A small image embedding model, trained from scratch: held-out accuracy 71%, 16.0 epochs.
Rows from block 11 of a small image embedding model, named by matrix and row number. Rows with one number within an expert belong to one neuron, the router's apart. Each number is 50 + 10 x the weight over its row's rms, rounded and kept within 0 to 99. All counts start at 0.
After each expert's rows are labels from the 100 images, of 14848, where the router gives the expert most weight on average: "place" is the part of the image that holds the peak. Only what is clearly more common there than usual is listed. The data: flat shapes of many kinds, plain or patterned, on busy backdrops.
# router: slot weights (model.blocks.11.mlp.router.weight, 32x192, trained with AdamW), inputs 96-191
# up: expert up (model.blocks.11.mlp.up, 16x48x192), inputs 96-191
# down: expert down (model.blocks.11.mlp.down, 16x192x48, transposed), outputs 96-191

# expert 10
router.20:57 58 53 43 53 41 56 70 49 71 37 55 46 43 54 42 44 32 43 38 51 49 71 43 44 52 51 53 45 56 57 45 31 56 63 39 62 51 62 45 67 62 59 60 48 48 50 55 50 26 61 49 39 47 45 57 55 46 61 58 49 62 53 37 39 61 49 52 48 52 43 43 68 48 47 37 30 46 40 53 48 56 62 34 52 54 63 71 64 58 67 39 32 47 54 57
router.21:57 64 53 42 46 53 45 63 29 59 35 51 39 55 46 46 58 31 60 54 47 34 45 48 48 59 43 53 28 36 53 38 50 48 67 55 50 39 60 46 33 55 52 48 64 37 48 38 33 49 60 36 58 51 56 60 36 45 53 54 55 63 67 45 60 51 52 56 56 62 39 43 53 39 37 47 27 50 47 69 45 64 66 64 60 42 59 64 48 58 50 47 33 30 44 55
up.4:71 67 45 42 46 46 50 51 61 44 37 69 43 44 50 42 52 32 47 52 48 53 62 50 42 49 37 65 53 45 57 44 54 48 76 51 58 52 63 33 30 45 50 71 32 48 43 34 39 30 58 30 49 49 39 53 37 54 50 64 53 42 46 46 45 57 35 44 67 32 42 45 57 59 29 35 37 28 60 53 64 60 58 67 53 48 45 52 68 51 52 45 54 30 52 41
down.4:52 26 65 40 40 65 54 51 58 56 59 48 53 45 48 51 60 48 58 61 63 42 42 34 39 52 51 51 42 59 54 35 41 46 44 41 49 45 55 45 47 65 47 40 41 40 58 51 51 44 46 62 47 34 59 37 72 65 64 47 47 44 61 39 41 47 43 55 56 34 52 48 46 57 53 48 69 47 53 46 28 48 59 39 47 65 41 56 47 40 46 61 39 50 57 42
place: middle left

# expert 2
router.4:31 44 48 78 65 58 57 62 48 54 51 42 56 53 43 57 69 46 38 49 66 34 45 46 41 56 39 47 47 46 49 63 57 65 39 63 54 46 68 49 49 46 54 44 49 58 49 43 46 50 48 63 50 42 36 68 54 42 54 51 57 50 46 41 31 38 61 45 39 41 70 49 51 26 73 50 63 56 42 53 52 60 51 51 61 61 50 40 52 39 47 37 40 50 63 52
router.5:46 48 57 54 51 39 46 48 71 36 57 48 48 38 52 50 48 48 64 37 45 40 33 47 35 55 50 52 36 68 16 49 36 49 57 37 51 70 60 38 43 52 51 50 48 55 59 38 43 43 46 59 55 53 39 37 47 46 61 37 57 50 43 33 48 46 56 43 74 56 41 51 50 48 62 43 65 63 55 48 61 43 40 57 69 66 31 29 44 34 58 36 37 53 48 50
up.4:52 58 35 33 54 45 47 39 44 61 63 42 54 47 26 52 41 51 33 58 53 57 39 51 55 48 63 38 54 58 51 51 60 52 56 56 44 39 68 39 62 42 60 46 55 43 53 38 49 50 46 65 48 42 57 60 48 59 48 41 41 37 34 53 48 56 55 40 47 47 50 35 50 33 44 44 60 52 48 58 62 48 54 54 52 78 56 35 71 40 42 40 68 38 56 37
down.4:58 46 51 46 51 21 72 55 31 34 46 41 49 31 49 47 51 55 46 43 38 56 51 51 45 62 49 42 44 55 49 59 45 74 61 51 62 57 47 51 38 65 54 74 54 56 49 67 49 53 55 40 57 50 29 44 42 71 38 45 59 58 47 50 60 44 47 62 45 64 58 59 59 65 46 59 50 32 42 54 36 47 57 53 54 52 47 52 38 32 64 27 41 52 41 48
place: top left

# expert 3
router.6:62 48 62 57 58 50 42 67 71 51 52 43 61 47 55 46 60 52 41 54 75 49 59 32 45 42 48 57 60 51 46 51 45 62 46 64 45 61 55 42 36 49 42 56 49 55 52 48 43 39 40 63 21 49 45 68 49 50 41 54 45 90 65 52 40 59 38 47 47 44 56 61 34 54 54 66 59 58 48 51 62 61 44 56 44 48 57 65 37 46 66 39 47 46 55 73
router.7:45 52 50 53 44 65 50 47 51 56 71 61 61 69 46 36 47 38 38 54 72 46 52 33 52 55 53 35 65 50 32 32 35 52 52 55 56 35 57 53 51 43 44 61 56 44 41 48 52 54 58 35 47 45 34 54 53 41 49 51 34 77 57 49 41 53 54 52 67 47 62 46 46 44 54 56 43 56 64 38 60 61 40 64 53 50 35 51 34 48 35 53 63 63 58 61
up.0:39 45 42 30 30 57 63 51 43 59 65 67 41 56 56 50 42 48 51 36 54 49 51 38 56 66 47 57 59 42 31 37 31 48 49 43 48 49 50 41 35 34 56 71 58 28 39 52 49 65 69 53 41 40 41 52 37 44 43 51 52 57 64 51 37 32 32 62 51 56 27 54 30 46 41 48 59 66 67 52 45 46 46 39 71 50 47 55 56 53 44 46 54 54 45 58
down.0:59 45 42 43 57 54 65 70 48 49 58 28 34 51 44 70 39 53 54 43 38 42 64 39 62 60 51 47 48 55 44 53 26 70 50 37 49 53 61 49 47 51 52 54 55 49 57 34 63 40 51 51 41 54 50 43 55 41 49 59 52 58 62 32 55 50 39 48 27 49 68 58 52 43 37 37 58 39 53 43 50 62 56 55 53 49 71 77 37 31 38 39 69 54 59 57
place: middle left

# expert 11
router.22:39 41 51 58 49 48 60 59 41 66 58 48 41 64 40 51 43 50 41 43 53 38 69 33 37 72 49 56 48 52 53 42 36 54 56 61 49 62 42 55 57 51 50 65 48 48 47 67 46 39 58 45 49 54 53 65 40 42 55 64 73 43 45 37 42 54 47 48 57 52 53 49 50 47 57 32 74 49 49 42 49 55 44 61 31 48 53 36 52 37 63 53 66 35 47 57
router.23:62 31 43 52 53 44 63 50 47 59 51 49 51 45 35 50 55 61 34 46 53 46 66 46 45 48 57 56 45 54 56 27 52 51 53 65 52 53 49 54 63 73 54 54 59 64 42 56 34 39 61 50 41 45 48 61 30 58 70 63 54 42 48 43 45 69 55 41 57 64 71 48 39 75 45 44 62 63 55 40 45 70 45 45 39 53 46 46 45 26 55 44 44 30 43 54
up.4:52 47 49 60 59 67 52 36 50 63 40 48 49 39 42 61 29 42 43 54 50 69 62 58 57 49 45 54 55 44 51 37 60 50 61 48 67 54 24 42 58 62 47 43 55 67 26 50 53 48 35 48 40 49 57 71 46 44 62 60 33 51 61 37 44 76 36 37 48 59 46 58 50 49 52 46 56 50 69 53 46 55 39 32 54 43 28 60 39 23 41 47 52 49 44 42
down.4:39 19 41 58 61 32 63 50 40 48 59 53 45 52 42 47 55 32 56 54 46 38 59 60 51 45 48 65 34 58 45 57 41 65 51 64 52 50 65 34 44 50 44 48 21 48 63 39 48 41 53 51 49 46 33 42 50 53 56 46 59 29 41 32 24 47 50 56 29 40 39 49 43 59 58 43 64 71 61 51 36 53 57 51 36 62 60 53 45 45 60 34 64 54 59 54
place: bottom centre

# expert 6
router.12:53 41 68 68 48 66 66 43 51 47 61 35 64 54 38 46 38 48 53 48 72 27 44 53 46 38 41 50 50 44 49 54 42 70 54 48 55 62 61 52 44 56 61 66 49 49 58 55 55 49 43 65 50 69 54 42 58 51 59 59 47 55 61 61 52 55 46 45 50 47 53 45 57 48 31 55 50 57 49 37 49 33 40 35 38 48 39 58 38 50 37 34 56 52 62 57
router.13:51 31 56 48 34 50 45 41 43 54 39 44 42 61 53 60 43 60 59 56 56 49 52 41 65 53 58 61 40 45 46 60 58 47 60 38 45 54 39 60 57 37 71 49 34 53 34 53 70 61 49 58 24 55 47 47 49 49 51 60 34 59 43 53 46 50 46 45 61 44 42 65 41 46 50 60 59 22 53 51 53 48 51 65 45 52 34 59 54 61 45 49 32 61 58 40
up.4:40 65 47 48 51 37 55 44 77 36 55 40 32 28 39 54 46 41 61 42 52 42 57 49 35 48 34 49 50 64 72 32 44 45 44 41 52 39 40 48 59 57 54 41 54 59 53 56 60 50 42 38 57 36 62 61 46 44 51 53 46 55 45 56 39 51 44 33 57 49 48 30 63 48 45 56 64 69 47 31 61 46 42 43 59 48 57 63 48 51 59 47 45 48 29 56
down.4:49 56 62 36 39 47 48 68 59 34 50 43 59 52 53 50 66 60 34 35 34 60 54 54 62 63 53 71 54 48 50 62 47 59 52 53 54 48 68 49 55 32 52 54 45 51 51 44 55 41 52 54 48 58 46 47 42 30 58 45 42 55 40 54 60 71 68 53 55 56 29 58 43 29 48 56 33 49 52 33 61 42 51 54 51 55 69 35 53 46 63 53 68 54 64 54
place: middle left

# expert 8
router.16:42 52 55 44 47 36 53 67 60 44 51 51 48 40 57 48 35 69 64 47 41 53 45 39 50 53 57 54 48 54 47 54 41 44 55 46 49 61 36 50 46 51 47 69 56 51 51 61 53 55 67 36 48 46 48 29 35 36 63 61 50 39 75 47 63 67 63 49 40 44 36 64 42 65 34 44 36 50 50 31 45 40 62 55 40 58 62 31 68 52 72 50 50 32 54 57
router.17:57 51 49 56 52 54 43 56 42 42 50 44 55 55 63 65 29 65 64 43 67 57 55 44 50 37 52 47 49 54 44 51 50 47 58 46 58 50 63 45 37 38 37 56 48 57 42 45 43 56 61 45 53 54 55 54 43 58 62 62 39 65 52 39 39 85 36 48 32 40 57 68 44 59 51 46 70 34 48 67 71 60 37 55 49 49 48 46 47 67 60 49 48 50 59 58
up.4:35 58 59 37 64 46 58 45 53 66 67 68 72 45 41 47 47 56 37 44 53 74 51 34 38 44 53 56 38 48 60 62 63 45 37 62 45 55 64 43 38 41 62 54 45 40 40 67 54 38 56 63 53 50 41 53 45 57 63 62 37 67 62 45 51 49 57 56 67 45 44 45 30 38 58 61 53 39 46 64 67 42 52 47 43 58 41 59 48 42 36 51 41 47 44 60
down.4:41 45 49 48 48 49 47 26 28 45 50 22 41 20 58 40 56 48 62 50 38 65 43 53 43 54 46 25 42 53 64 49 37 51 51 60 60 60 41 60 45 53 47 63 26 38 48 29 43 72 56 42 45 54 57 51 57 53 39 22 49 36 48 29 51 48 57 43 42 47 49 40 62 35 70 40 44 54 50 55 55 53 59 43 55 58 65 44 38 34 39 49 51 37 44 44
place: bottom centre